From a checkpoint of a small image captioner: decoder norm rmsnorm.
Rows from block 2 of the text decoder, named by matrix and row number. Rows with one number belong to one neuron. Each number is 200 + 20 x the weight over the matrix's rms, rounded and kept within 0 to 999. All counts start at 0.
# fc1: MLP up (decoder.blocks.2.mlp.fc1.weight, 2304x384), inputs 0-127
# fc2: MLP down (decoder.blocks.2.mlp.fc2.weight, 384x2304, transposed), outputs 0-127
fc1.1465,231,256,182,155,218,199,227,143,192,217,216,152,207,170,196,228,251,230,224,165,179,204,203,173,204,266,174,224,204,178,155,152,225,175,225,175,189,145,191,190,179,240,232,172,216,207,190,202,187,175,245,201,157,189,247,201,196,169,258,228,165,215,282,233,239,175,161,219,210,242,199,182,216,221,197,266,171,232,171,205,199,133,199,201,175,218,221,189,195,233,166,211,176,180,188,190,188,200,172,202,173,231,234,191,220,226,201,222,183,170,264,194,174,200,216,244,198,200,227,179,177,192,194,238,202,174,175,230
fc2.1465,181,187,200,160,200,174,175,207,208,208,211,192,161,246,154,261,213,157,216,230,208,228,175,243,235,163,231,232,223,203,190,190,195,231,224,194,213,206,166,184,260,260,239,175,151,137,203,216,223,199,253,177,173,216,245,171,171,219,234,221,186,177,215,182,149,236,194,164,206,222,199,184,185,189,178,169,172,192,218,251,201,210,181,229,154,161,237,180,164,219,216,170,186,208,162,203,193,204,171,232,251,168,206,167,159,200,204,179,151,127,201,211,188,216,214,208,140,216,213,264,220,211,200,179,148,187,211,193
fc1.1466,169,224,177,201,198,197,195,189,184,230,207,234,216,211,209,163,173,210,188,191,167,228,205,177,188,217,206,185,218,188,190,195,209,175,211,194,207,205,199,214,210,209,189,199,220,200,192,201,180,216,219,223,220,214,197,175,184,220,176,214,213,205,176,193,218,210,195,214,206,192,167,195,169,187,197,198,212,187,163,172,198,183,222,192,153,208,224,224,200,221,207,198,191,199,196,202,204,207,200,174,211,201,197,233,220,218,202,189,204,178,186,193,182,198,216,196,190,212,185,188,213,199,189,180,244,192,208,231
fc2.1466,211,198,191,222,204,209,206,217,219,210,221,196,166,173,187,200,192,219,208,180,203,215,192,193,188,222,201,210,209,217,187,198,190,195,207,186,234,203,194,202,216,186,191,186,207,183,204,188,193,196,184,211,194,194,223,196,179,197,192,239,207,199,163,196,188,195,195,178,198,188,183,194,195,194,199,180,202,195,206,167,197,173,177,177,219,204,191,198,213,216,205,192,206,204,199,196,189,178,200,212,175,195,224,199,210,213,242,187,182,205,182,212,191,216,178,209,202,219,201,193,219,178,198,180,205,223,224,180
fc1.1467,162,207,210,225,174,200,169,223,178,236,157,193,240,153,227,182,203,134,217,239,208,242,136,215,176,187,211,177,206,237,223,224,173,205,221,196,249,164,209,196,191,202,171,203,224,252,164,197,210,242,216,193,167,211,155,236,232,222,220,202,167,184,214,189,186,175,193,167,229,199,202,203,206,262,106,231,184,158,229,202,211,247,193,185,153,224,195,200,176,204,183,217,244,213,186,202,214,247,206,175,192,219,203,198,166,187,209,161,227,240,208,217,208,236,208,204,192,158,216,167,183,143,193,237,201,164,177,209
fc2.1467,202,174,184,197,196,124,234,216,195,202,215,176,180,221,195,233,216,219,200,217,181,231,181,169,175,185,168,186,211,220,125,195,209,246,187,176,204,192,215,212,240,229,196,155,177,210,239,202,180,153,176,228,164,191,173,213,168,239,154,195,162,197,250,186,195,147,183,168,215,189,227,201,193,173,167,173,206,218,233,239,209,190,157,206,215,204,222,152,209,227,263,241,145,203,205,223,177,228,228,207,161,180,236,209,238,228,213,224,216,138,173,190,169,183,179,217,171,174,209,209,196,186,164,228,244,233,199,174
fc1.1468,170,203,216,207,194,175,205,219,203,201,216,188,223,209,194,225,197,226,219,179,204,204,203,188,205,195,201,208,202,230,195,203,181,195,210,197,199,189,202,205,185,169,210,186,196,189,216,192,192,208,193,202,217,204,186,203,187,203,185,188,206,194,187,206,185,195,213,203,215,202,194,196,199,197,202,190,202,192,205,193,202,204,227,227,190,196,205,192,206,189,206,196,224,209,198,209,190,200,228,202,167,202,185,205,191,225,190,181,199,209,193,197,186,195,204,194,194,207,210,217,216,199,187,206,206,210,206,180
fc2.1468,222,209,182,201,212,193,201,190,180,186,198,207,194,215,210,185,210,215,199,220,227,191,209,211,204,180,216,223,213,208,218,208,216,205,186,184,186,196,232,211,190,215,198,208,199,200,166,193,202,207,194,200,202,210,219,189,223,214,198,197,213,233,181,230,198,187,179,198,200,196,213,206,191,209,203,185,210,196,202,190,208,221,202,173,185,213,190,189,180,198,189,199,200,181,187,188,194,207,162,203,202,182,219,195,197,199,231,217,193,185,194,207,207,193,179,199,202,183,189,202,185,173,227,204,210,193,213,192
fc1.1469,194,223,175,194,203,215,184,215,213,179,217,225,190,233,218,221,208,197,162,207,193,198,189,186,215,192,215,189,228,190,236,182,204,228,216,217,216,193,226,276,208,227,180,174,165,212,222,189,215,209,200,227,198,186,236,174,171,196,174,150,188,169,192,197,177,203,215,183,179,212,195,190,216,212,171,182,202,220,183,219,200,213,192,185,219,201,166,187,180,213,180,198,218,190,213,237,219,197,209,192,207,169,216,234,192,196,213,189,155,189,197,192,223,174,196,216,216,210,199,205,201,175,186,207,236,162,236,217
fc2.1469,233,235,205,192,202,179,164,189,164,202,162,192,224,188,164,199,204,211,206,192,184,202,196,213,163,231,230,211,212,202,206,221,197,194,214,216,216,172,208,200,187,180,195,209,201,204,211,170,150,183,191,190,211,222,191,201,197,187,227,189,190,213,220,202,241,200,187,233,223,218,204,213,192,224,227,197,224,187,265,185,197,207,224,212,181,195,215,197,219,176,253,226,175,226,202,222,217,171,213,253,203,207,194,199,196,245,195,206,182,216,205,229,192,235,208,216,200,193,215,204,204,252,201,199,191,187,169,191
fc1.1470,226,215,172,220,187,193,206,232,177,186,203,234,203,202,209,157,214,193,204,211,220,223,217,228,194,203,190,196,199,192,205,174,199,199,199,228,183,211,202,201,193,169,187,209,202,175,154,194,213,197,235,210,174,180,191,170,212,216,197,184,205,232,178,183,185,191,203,201,232,152,223,209,222,207,205,249,235,192,182,211,233,186,193,192,201,221,168,221,199,180,187,239,215,191,187,211,166,198,205,189,182,222,219,207,204,194,211,187,210,180,168,197,205,191,197,209,200,212,194,188,169,198,241,194,196,210,210,199
fc2.1470,193,203,187,217,204,185,184,197,228,210,181,196,232,219,221,222,163,218,213,183,214,211,211,201,202,208,198,208,197,215,165,175,223,217,215,177,162,200,198,234,216,233,196,178,184,213,237,231,224,199,190,186,203,184,205,244,210,192,168,198,185,217,218,221,202,208,209,201,197,222,197,196,181,204,181,171,239,192,191,224,220,208,200,227,176,153,183,201,166,159,202,186,176,191,181,174,221,190,211,227,195,201,211,211,191,206,229,188,203,214,187,197,196,211,200,221,204,208,230,195,166,183,150,167,203,182,184,228
fc1.1471,191,211,203,187,175,175,198,223,200,198,284,236,221,211,172,181,194,180,223,181,217,191,204,178,204,211,210,190,181,167,210,198,209,224,200,187,200,239,188,207,212,219,219,182,214,193,177,216,187,203,218,209,204,205,185,228,208,210,174,184,197,227,232,207,215,222,184,202,186,177,181,214,206,208,204,194,217,202,196,158,214,214,180,185,226,201,167,216,221,217,198,203,221,193,174,184,182,236,183,185,228,248,221,192,201,225,192,192,201,158,194,184,225,202,180,209,194,207,177,159,182,208,178,202,227,179,196,211
fc2.1471,208,197,180,245,179,222,201,195,241,195,230,166,211,204,234,224,228,241,167,188,176,186,228,201,212,228,166,200,191,219,217,181,200,197,201,197,184,161,203,185,191,197,222,191,198,212,174,201,167,208,186,213,215,219,221,163,197,151,188,189,207,188,189,179,219,191,181,206,184,191,170,169,206,214,210,173,191,196,216,176,210,195,239,208,184,189,193,176,191,208,203,206,206,180,196,213,201,186,227,211,185,200,208,210,184,178,207,197,167,202,183,195,185,178,205,173,184,189,236,183,183,184,221,196,192,204,225,203
fc1.1472,216,176,194,211,215,198,221,228,209,183,213,210,203,132,183,188,187,189,211,171,209,192,208,226,211,197,172,221,206,197,215,202,163,213,182,192,219,213,213,160,194,229,163,150,214,177,178,178,200,191,194,197,215,208,217,167,208,237,234,221,194,223,224,198,204,186,196,184,195,210,176,214,218,195,205,198,212,158,218,216,204,177,177,198,198,174,180,182,178,210,201,186,202,226,227,208,189,178,211,223,191,200,184,195,200,200,213,209,196,177,160,189,223,192,211,188,202,176,224,181,187,208,188,191,201,191,197,185
fc2.1472,190,188,210,221,195,168,218,196,176,190,191,182,190,239,196,202,213,189,173,177,210,160,210,199,217,191,229,214,219,244,190,179,208,192,193,217,186,242,192,204,198,178,192,213,214,206,182,172,245,230,201,192,220,221,209,191,205,204,172,207,191,175,238,207,193,208,231,180,207,204,184,198,178,206,207,217,170,210,211,235,190,191,211,222,190,201,186,184,194,177,225,202,214,209,181,161,172,228,213,185,204,191,204,239,190,251,212,229,212,167,168,207,180,189,183,214,187,209,203,200,234,175,225,202,199,203,208,197
fc1.1473,188,192,218,199,200,172,200,219,190,193,208,199,215,197,203,197,186,177,230,203,219,192,217,201,186,198,195,207,199,200,193,186,211,231,218,184,207,241,212,205,220,220,208,193,209,182,200,191,193,197,175,179,207,234,188,189,201,187,205,227,180,204,199,227,174,201,201,190,180,175,204,180,171,218,195,217,189,206,160,183,219,200,217,171,204,198,198,212,237,200,185,212,188,230,171,234,199,182,186,177,196,194,207,196,196,228,187,190,225,228,204,205,206,212,209,208,200,194,203,145,168,214,185,206,224,226,209,209
fc2.1473,212,199,217,175,226,188,214,208,230,193,187,232,196,200,162,187,186,213,205,204,218,203,189,195,201,200,190,206,219,206,197,187,173,189,217,190,202,219,210,200,191,206,197,195,182,197,174,198,218,196,202,182,203,193,183,233,196,213,200,193,206,206,236,200,241,211,212,192,193,218,182,200,203,236,220,199,196,166,176,177,204,199,194,194,176,204,198,180,204,222,191,194,192,185,230,204,200,193,203,207,199,197,163,190,217,206,195,184,166,175,197,194,192,225,214,197,215,211,210,215,207,196,231,189,185,196,182,174
fc1.1474,204,195,207,233,201,201,176,215,220,185,169,209,183,211,212,232,213,205,210,191,176,208,201,202,191,205,204,224,213,214,188,196,183,188,194,211,182,214,229,209,239,197,195,196,202,198,211,204,188,235,195,194,223,205,226,204,156,200,184,204,190,225,207,199,179,237,211,202,219,215,219,188,177,201,219,221,209,168,188,181,222,165,195,203,193,201,195,222,186,202,170,212,200,184,201,200,195,199,208,169,186,191,217,226,227,214,190,198,205,155,203,206,183,224,201,177,194,201,202,202,204,164,215,170,193,192,192,187
fc2.1474,185,192,194,222,211,189,222,178,180,215,177,187,197,190,192,213,195,220,168,170,160,193,194,180,196,210,226,180,255,204,199,220,234,227,215,209,206,219,167,208,198,186,193,230,214,207,213,200,181,153,199,225,204,221,220,171,213,212,215,205,178,199,194,214,193,204,202,210,177,189,192,194,240,213,180,222,211,218,210,170,190,191,238,190,201,158,176,210,210,198,185,192,204,199,217,195,184,218,220,182,190,216,216,158,215,217,197,200,171,173,217,207,196,224,235,232,201,208,203,173,204,219,219,213,184,200,228,202
fc1.1475,177,221,204,187,205,213,188,209,210,174,174,237,193,186,191,203,182,183,219,208,203,200,196,181,169,215,232,223,242,154,199,227,240,209,220,223,218,211,199,211,196,191,203,186,202,177,199,228,195,154,212,209,202,161,197,174,205,212,203,203,184,176,210,210,161,180,196,220,174,220,220,190,178,230,208,196,246,195,204,216,176,193,203,206,187,186,201,205,203,179,169,219,199,193,237,196,202,213,206,162,187,211,179,204,215,193,166,162,203,213,201,194,218,206,196,205,216,206,181,165,151,226,183,157,199,189,192,225
fc2.1475,248,210,210,192,195,194,191,181,213,183,211,171,215,209,214,149,215,200,221,191,235,165,201,224,211,244,169,208,197,207,204,228,240,205,199,171,209,189,207,160,185,170,185,190,199,222,172,164,229,195,170,236,136,155,209,211,201,215,177,206,161,204,207,205,214,233,213,230,237,212,198,241,211,217,230,206,188,213,200,200,205,141,236,215,200,205,210,190,175,226,246,214,180,209,228,184,184,193,174,185,190,184,218,169,203,207,223,208,195,178,217,234,234,164,171,206,226,220,220,169,191,223,213,240,233,206,201,166
fc1.1476,160,208,203,186,171,209,213,191,192,206,221,163,198,210,222,176,222,226,191,233,197,248,231,194,212,268,172,209,215,193,252,161,230,159,202,156,183,192,183,188,167,191,169,200,213,245,277,207,96,222,209,192,251,194,203,200,200,230,246,203,186,196,156,146,234,219,193,173,201,156,195,204,177,245,272,162,232,200,220,184,210,210,194,223,224,238,178,149,201,160,200,208,176,205,203,218,163,217,212,190,181,195,210,188,198,209,186,249,246,218,137,204,191,218,178,150,211,181,199,161,181,170,217,185,183,203,167,232
fc2.1476,162,173,169,203,214,184,217,123,211,175,223,195,192,217,227,222,214,227,222,204,187,177,184,234,171,203,215,188,200,211,232,236,233,218,198,199,194,152,180,223,207,208,183,192,178,192,183,231,180,166,163,221,171,254,210,210,210,125,232,197,154,226,199,228,228,190,207,172,216,197,201,253,183,174,185,229,178,215,175,202,198,204,245,213,238,185,205,194,172,196,207,236,213,236,183,240,193,226,152,175,244,197,209,187,157,207,236,176,217,173,188,187,219,214,145,194,161,169,194,200,207,162,223,178,224,203,167,228
fc1.1477,197,199,196,188,215,221,192,208,199,209,196,198,192,180,178,185,178,214,197,188,189,163,172,175,184,219,177,214,195,214,221,226,176,234,188,198,196,217,200,206,164,226,169,219,202,201,205,220,174,202,199,190,201,203,201,169,205,211,221,192,185,209,190,209,227,204,212,204,193,191,183,203,188,194,193,214,211,200,192,169,198,199,210,257,212,207,174,219,180,176,203,167,193,225,214,234,239,176,211,177,218,193,206,208,230,215,203,185,187,200,188,215,190,176,210,190,186,199,193,222,192,185,182,209,191,201,195,220
fc2.1477,194,198,188,210,199,206,195,204,190,176,183,208,211,167,217,201,220,203,190,220,198,221,194,214,196,221,184,185,216,180,196,180,205,164,164,196,242,212,202,174,211,199,213,190,201,204,202,200,216,217,178,219,184,203,176,196,176,213,167,152,195,192,213,199,199,177,217,219,181,216,203,225,226,188,199,183,206,199,227,190,235,200,210,206,191,172,182,222,212,237,208,199,207,184,174,205,197,196,193,209,164,223,198,163,172,224,199,232,181,212,178,184,226,217,163,207,222,178,221,200,198,241,177,212,210,191,201,179
fc1.1478,177,221,197,214,169,194,187,193,207,205,191,217,189,183,207,214,189,184,202,223,178,204,199,208,202,156,204,190,206,213,231,202,225,196,207,205,201,221,210,205,184,211,175,193,241,215,207,210,200,205,199,216,214,195,222,217,221,210,203,216,240,199,196,217,179,202,203,170,189,223,215,189,200,199,213,205,187,220,213,171,192,196,225,209,160,203,191,197,210,207,216,198,216,189,196,181,188,190,240,207,221,197,183,189,193,184,210,191,214,210,169,178,201,222,173,204,192,179,209,219,221,229,188,228,189,194,184,191
fc2.1478,193,169,202,180,235,172,217,203,200,226,222,203,197,204,207,176,191,196,196,182,190,192,210,206,194,216,219,199,185,227,202,209,182,213,216,189,188,195,239,213,209,183,218,184,206,174,178,194,204,177,200,201,173,209,177,169,181,174,195,192,214,212,223,207,209,207,182,211,210,215,200,220,193,188,222,213,211,204,204,198,206,190,190,184,209,196,185,190,214,206,189,220,200,171,184,205,184,205,188,225,191,224,164,170,210,182,187,206,182,191,194,187,187,214,201,180,171,195,197,188,206,214,199,188,197,188,198,216
fc1.1479,242,170,200,211,202,175,226,210,187,208,201,209,170,197,217,209,244,208,223,252,173,163,216,192,181,230,171,189,203,221,208,186,194,199,217,192,191,193,209,196,171,189,223,207,227,216,196,214,181,216,199,197,187,194,148,185,210,204,180,210,183,208,186,182,175,202,190,184,213,208,202,170,210,207,176,211,188,200,219,219,223,238,180,200,161,181,210,223,223,192,205,214,217,221,186,196,181,192,219,199,224,202,199,170,195,176,169,197,186,196,212,212,186,184,204,193,232,153,206,214,214,184,199,195,184,172,203,198
fc2.1479,189,223,218,209,226,173,192,214,208,204,187,181,223,230,198,237,215,200,214,164,193,219,207,231,184,164,198,194,210,172,182,228,176,205,210,181,199,204,196,203,214,200,200,186,175,231,205,192,235,193,211,199,186,213,204,174,182,208,202,207,184,193,198,199,186,185,206,189,192,221,197,204,208,184,180,184,195,196,192,207,200,180,203,216,226,189,217,187,194,184,223,191,206,173,209,214,174,179,216,201,195,190,194,220,183,189,213,188,204,232,193,198,165,222,186,191,241,188,201,207,213,217,227,197,184,228,209,178
fc1.1480,159,237,222,192,203,153,178,203,149,185,211,217,212,196,160,228,196,180,208,235,161,184,243,160,196,202,171,179,206,158,209,211,202,203,184,189,206,186,188,203,225,208,195,210,191,201,245,205,216,183,193,212,163,233,209,157,215,201,225,195,199,187,218,183,204,163,195,192,194,184,203,220,203,215,197,207,226,221,192,220,205,187,186,203,199,205,209,194,161,205,211,194,196,191,186,185,203,182,200,159,167,210,221,218,227,188,188,183,183,189,256,209,186,256,195,210,188,235,205,197,184,196,179,160,176,215,194,213
fc2.1480,176,196,198,196,219,174,227,190,180,221,190,216,161,180,213,188,188,202,218,172,249,194,186,204,199,189,222,196,175,174,174,183,180,198,239,183,203,185,181,190,179,202,218,210,186,228,178,196,181,197,173,214,220,220,227,200,224,171,202,191,168,160,180,206,187,213,237,201,216,202,205,217,171,187,219,202,168,186,204,214,210,195,228,197,187,156,201,215,194,227,189,172,210,170,188,184,172,212,192,210,171,196,204,217,166,212,215,185,193,202,215,183,208,187,206,212,154,167,200,204,188,198,214,177,201,209,194,186
fc1.1481,226,207,178,195,218,186,203,200,190,205,184,209,207,164,235,215,210,196,192,211,186,223,196,199,187,165,201,194,194,168,216,225,182,209,193,191,214,210,193,205,175,213,190,169,217,218,213,198,202,195,190,210,204,198,184,213,229,220,185,202,203,204,195,205,192,193,205,179,194,214,220,210,174,207,196,230,196,220,214,207,218,205,198,201,213,195,197,220,181,218,200,201,205,186,190,209,207,206,199,192,193,185,203,183,199,203,203,203,205,199,210,192,183,209,187,208,212,203,193,206,211,207,205,202,184,207,201,171
fc2.1481,213,199,197,186,206,175,191,197,205,212,205,222,177,195,194,227,214,219,213,204,192,197,230,194,205,227,224,211,193,204,162,198,203,158,181,213,202,208,189,203,217,205,186,205,189,193,197,193,208,204,210,207,198,215,203,214,208,221,186,190,198,216,193,220,206,192,225,204,210,200,205,216,205,201,202,192,193,184,201,213,210,196,205,231,197,200,199,203,216,200,184,218,206,203,194,188,194,177,200,195,220,194,204,216,214,175,218,198,213,176,183,183,213,185,178,196,186,191,191,199,195,206,203,186,197,164,222,220
fc1.1482,204,198,192,229,208,199,211,223,174,191,209,211,190,210,173,190,202,199,206,189,226,180,210,188,165,205,193,210,214,199,182,212,219,228,137,170,186,194,218,201,194,194,208,169,208,178,194,206,192,181,200,230,205,204,199,190,234,194,159,197,204,219,219,199,210,218,211,209,213,188,207,158,182,200,236,186,219,206,202,206,186,215,171,222,214,201,223,191,192,197,192,202,218,201,205,160,230,192,172,194,208,244,225,172,185,229,207,182,207,186,215,197,192,195,219,220,219,211,221,209,220,229,194,214,208,188,213,218
fc2.1482,169,175,176,184,190,194,207,174,181,187,196,196,223,189,197,187,191,164,198,207,202,211,212,190,214,186,201,187,206,190,185,206,230,168,184,217,200,198,201,177,214,169,221,185,182,193,208,230,242,193,182,197,169,202,222,225,182,139,200,189,233,206,174,203,196,175,187,207,216,198,191,191,199,229,186,193,185,206,180,221,188,195,217,179,188,190,206,227,204,179,202,210,208,230,201,223,178,201,196,207,208,189,225,162,191,230,186,198,167,195,163,193,206,202,190,200,196,192,219,197,196,210,237,226,191,201,198,199
fc1.1483,210,206,181,218,177,211,185,180,208,221,203,186,197,182,169,188,215,196,197,198,205,205,225,192,205,177,206,193,215,201,218,214,211,206,199,199,209,201,215,189,195,219,199,225,200,202,176,186,191,217,206,199,211,200,215,203,224,212,199,220,203,200,203,197,186,196,197,188,187,203,192,215,176,193,204,176,194,214,206,185,200,201,194,248,197,210,223,205,201,197,213,197,217,202,209,213,188,171,172,216,210,232,224,186,230,204,220,196,219,198,211,215,177,171,213,206,204,218,182,218,184,187,174,226,204,181,202,199
fc2.1483,186,184,215,205,223,181,202,183,195,182,198,213,204,207,184,182,187,196,192,215,191,187,193,205,208,204,192,188,200,211,200,186,198,208,186,194,211,200,194,209,209,187,207,166,201,183,225,213,200,187,188,228,203,198,219,209,197,203,198,187,176,209,219,203,189,208,206,223,195,197,208,206,220,207,202,216,199,210,202,205,197,197,187,162,208,183,164,193,199,205,176,194,198,200,208,189,176,201,217,213,225,194,192,194,190,170,210,203,190,202,194,191,225,172,204,183,193,183,217,193,201,193,203,203,201,198,229,209
fc1.1484,167,176,196,232,199,190,202,206,173,186,221,207,204,192,196,179,183,209,212,175,218,206,174,209,210,227,196,189,188,217,208,199,200,205,195,216,219,195,196,209,200,214,201,212,206,193,185,209,189,232,223,224,207,178,215,216,204,195,215,197,194,176,220,191,152,198,196,196,187,190,169,223,164,177,206,207,183,217,205,164,193,197,218,206,184,214,168,203,196,197,196,216,230,194,217,184,236,179,195,215,218,211,171,227,182,192,211,201,196,218,193,176,207,210,219,183,218,195,186,200,203,207,203,190,207,191,205,219
fc2.1484,206,192,209,207,198,196,212,206,190,200,211,212,174,181,179,198,183,166,202,202,176,197,206,194,206,178,194,210,242,194,196,196,212,213,196,208,199,178,201,202,202,203,192,199,216,204,195,197,221,213,187,182,202,207,188,206,184,179,198,217,220,215,172,185,223,199,199,212,168,180,211,191,196,202,193,206,198,208,208,198,227,198,207,181,200,186,204,202,208,177,173,194,211,197,202,184,220,217,209,194,199,188,165,197,218,197,204,215,202,220,200,195,209,243,197,207,184,223,191,199,207,197,199,215,206,190,198,202
fc1.1485,202,196,175,195,202,190,194,200,180,194,206,197,182,202,194,192,197,206,199,202,204,204,213,201,175,209,196,187,194,179,185,209,192,214,199,186,203,190,192,180,189,210,217,181,200,192,205,205,202,220,197,208,191,174,176,189,213,216,216,199,203,213,190,182,198,195,212,205,191,184,205,197,202,189,202,224,195,213,176,189,205,207,180,212,200,207,188,196,223,186,204,203,229,218,202,207,207,175,180,196,190,189,207,206,192,221,183,212,198,202,212,189,212,213,214,188,191,202,209,197,219,183,210,213,209,210,241,190
fc2.1485,201,181,205,185,196,219,225,213,219,212,175,199,197,182,203,206,210,209,225,209,213,195,194,203,206,214,220,221,211,218,176,180,211,183,200,206,200,178,215,182,188,201,202,190,212,201,212,198,210,168,208,215,213,211,200,216,212,179,193,182,195,193,175,215,206,193,198,194,210,198,183,199,175,195,205,198,186,198,193,202,197,225,199,192,186,200,195,199,202,216,201,204,171,208,201,188,208,203,207,198,191,216,204,189,186,192,198,194,219,186,188,211,191,203,195,204,194,204,204,203,175,210,192,212,189,176,179,199
fc1.1486,204,206,184,216,184,219,171,194,200,204,174,179,226,230,197,196,223,198,161,233,172,210,207,189,185,194,165,206,207,210,178,217,200,193,199,190,215,153,223,198,172,198,180,182,181,225,174,229,186,181,190,158,173,178,188,204,168,205,208,179,214,153,201,179,194,168,211,186,224,232,204,170,233,213,190,191,235,218,196,204,201,191,197,216,213,178,212,225,219,205,204,207,183,189,198,199,215,205,210,227,183,186,205,189,175,224,192,205,184,162,206,235,200,201,222,207,209,222,194,219,186,155,194,199,196,205,211,197
fc2.1486,200,224,192,196,228,211,198,207,197,188,172,216,193,191,224,189,216,136,223,215,183,208,148,206,204,229,220,213,195,192,228,208,212,173,165,194,229,175,180,161,175,217,202,155,180,176,197,178,181,169,205,221,230,171,214,237,177,170,212,221,170,206,222,203,169,243,167,197,203,209,221,211,205,209,212,217,176,206,184,190,211,219,171,197,218,217,208,212,182,196,185,192,242,200,206,233,186,164,228,195,189,207,180,188,224,170,180,189,208,182,196,206,186,209,181,194,220,188,200,193,237,224,209,172,195,199,202,170
fc1.1487,196,211,164,206,222,203,191,215,202,200,204,174,218,198,177,205,194,195,190,220,186,204,200,215,186,193,202,170,181,160,221,190,166,191,181,189,203,183,188,208,212,227,216,178,193,221,206,173,196,190,203,197,198,191,198,175,203,212,176,219,187,192,183,175,195,207,177,232,197,215,222,165,185,224,189,209,203,190,214,214,195,193,197,192,188,204,205,207,213,198,182,193,223,213,208,192,240,195,186,205,186,163,217,207,207,223,215,221,190,208,189,165,180,228,172,187,175,212,187,222,209,165,211,190,193,203,185,192
fc2.1487,182,188,181,212,205,227,203,202,205,232,224,214,213,230,192,182,182,195,214,167,208,193,233,200,205,190,189,207,211,192,173,180,208,200,226,176,200,213,211,173,191,207,193,216,199,203,198,199,216,201,200,188,201,185,193,193,197,179,216,228,189,198,204,205,175,215,216,196,208,184,240,187,177,169,193,168,201,195,176,200,200,198,226,188,172,198,199,196,205,207,194,216,194,206,220,188,220,180,207,176,179,177,220,200,208,221,188,182,219,201,207,174,200,193,237,211,239,226,234,204,174,220,213,191,190,197,187,184
fc1.1488,203,207,188,212,179,238,194,215,187,212,169,187,204,191,181,232,217,191,192,201,225,189,194,188,174,209,222,207,172,185,217,199,204,176,189,209,193,203,216,226,202,218,183,162,202,191,199,201,196,215,206,199,201,194,189,209,192,187,209,199,215,197,207,185,180,164,180,197,202,214,193,207,206,202,230,197,219,211,210,226,228,203,195,216,201,207,197,191,183,213,211,201,189,210,182,203,219,185,209,191,190,183,195,202,191,215,205,219,192,198,193,224,199,202,193,204,195,170,194,181,209,210,225,194,186,205,205,203
fc2.1488,195,194,200,210,205,192,199,228,203,185,197,218,178,178,193,190,205,225,203,190,191,215,184,209,181,155,180,194,206,206,170,193,212,207,200,169,200,194,183,216,208,209,234,203,194,212,231,209,224,213,182,215,194,198,204,196,217,207,194,230,185,212,194,191,210,201,224,228,215,198,204,206,193,188,209,193,210,202,194,202,195,179,211,217,204,188,191,178,190,217,213,210,204,208,214,214,204,176,219,218,184,200,205,208,220,193,183,203,199,182,211,201,224,212,184,196,208,183,177,187,216,207,198,226,178,195,208,205
fc1.1489,192,180,209,190,225,207,216,216,147,217,212,203,191,198,169,213,189,176,197,201,195,232,235,186,192,219,214,211,206,203,191,226,175,176,197,186,171,210,180,195,206,197,219,201,193,209,194,166,230,189,205,215,214,233,190,164,202,214,180,199,173,185,209,162,182,215,235,193,202,208,192,200,165,213,223,209,214,189,208,209,226,179,219,203,227,225,204,203,218,187,221,203,171,154,211,206,235,191,223,215,220,198,232,188,176,175,178,179,214,190,224,196,209,202,203,203,212,174,198,217,217,201,150,227,193,214,232,245
fc2.1489,238,197,200,198,191,221,191,167,198,201,204,232,225,246,207,199,206,208,221,229,183,152,204,168,198,225,238,185,193,208,185,182,181,192,207,186,194,214,174,223,188,184,206,198,221,202,216,201,213,195,194,213,229,192,223,226,219,189,202,230,214,223,167,214,176,183,210,214,186,219,173,245,206,225,224,218,202,214,218,176,161,191,181,190,199,212,211,211,180,221,164,215,203,203,199,200,201,168,158,207,212,213,204,212,186,189,206,194,196,204,243,202,188,189,180,172,195,177,199,191,196,209,193,158,192,221,207,206
fc1.1490,182,189,158,214,212,151,211,218,171,203,240,242,177,214,197,227,164,171,219,205,205,175,220,180,200,210,173,195,212,178,202,268,183,190,189,166,223,201,197,187,206,174,224,177,197,204,241,200,228,257,204,167,228,204,203,167,216,218,207,192,227,169,182,202,206,199,214,218,217,220,201,168,199,178,226,205,177,208,189,176,186,201,196,200,200,224,185,223,224,193,195,208,227,211,199,186,198,177,219,203,214,213,209,195,192,185,203,174,185,211,218,222,193,201,190,192,213,221,195,244,202,191,181,193,195,176,170,226
fc2.1490,172,167,224,215,208,199,245,189,215,237,184,204,236,225,220,192,188,204,222,179,206,214,167,206,201,218,189,190,194,196,174,174,213,208,183,193,202,211,192,170,209,207,215,208,182,169,189,185,275,229,198,161,207,226,185,216,216,192,202,185,194,178,208,210,217,190,202,194,170,180,193,202,212,218,196,190,206,174,208,180,195,174,222,198,175,166,229,214,194,215,218,207,184,208,150,217,231,189,199,204,169,189,215,204,227,181,168,211,221,175,201,200,211,233,182,240,189,196,201,204,205,188,195,203,204,225,208,188
fc1.1491,171,193,193,233,191,155,199,212,211,205,243,179,178,209,187,198,199,176,210,210,201,244,209,209,204,232,191,207,201,180,189,190,239,210,173,224,192,213,225,171,212,188,226,198,205,176,202,183,211,193,161,185,210,196,198,182,218,180,202,188,167,207,172,184,207,223,204,209,189,150,178,202,181,186,180,197,173,238,174,185,230,240,195,197,173,234,191,184,192,187,181,215,185,181,223,193,213,194,224,159,232,169,219,200,191,210,185,211,187,185,197,186,208,210,196,157,208,193,204,204,227,169,165,192,211,177,202,224
fc2.1491,221,217,214,176,197,218,189,198,210,179,170,209,218,210,244,190,229,211,176,202,166,207,202,198,243,178,206,166,225,199,213,184,194,174,197,195,191,187,220,227,190,183,181,207,227,205,195,200,178,211,211,229,213,188,219,173,189,213,185,183,168,175,185,220,222,160,180,165,228,240,191,199,202,200,233,190,216,219,190,217,194,195,235,218,220,164,188,233,203,208,189,197,239,248,210,217,193,214,169,207,179,208,201,213,174,205,179,242,201,190,190,186,204,181,183,233,184,230,177,214,185,186,227,194,243,221,170,200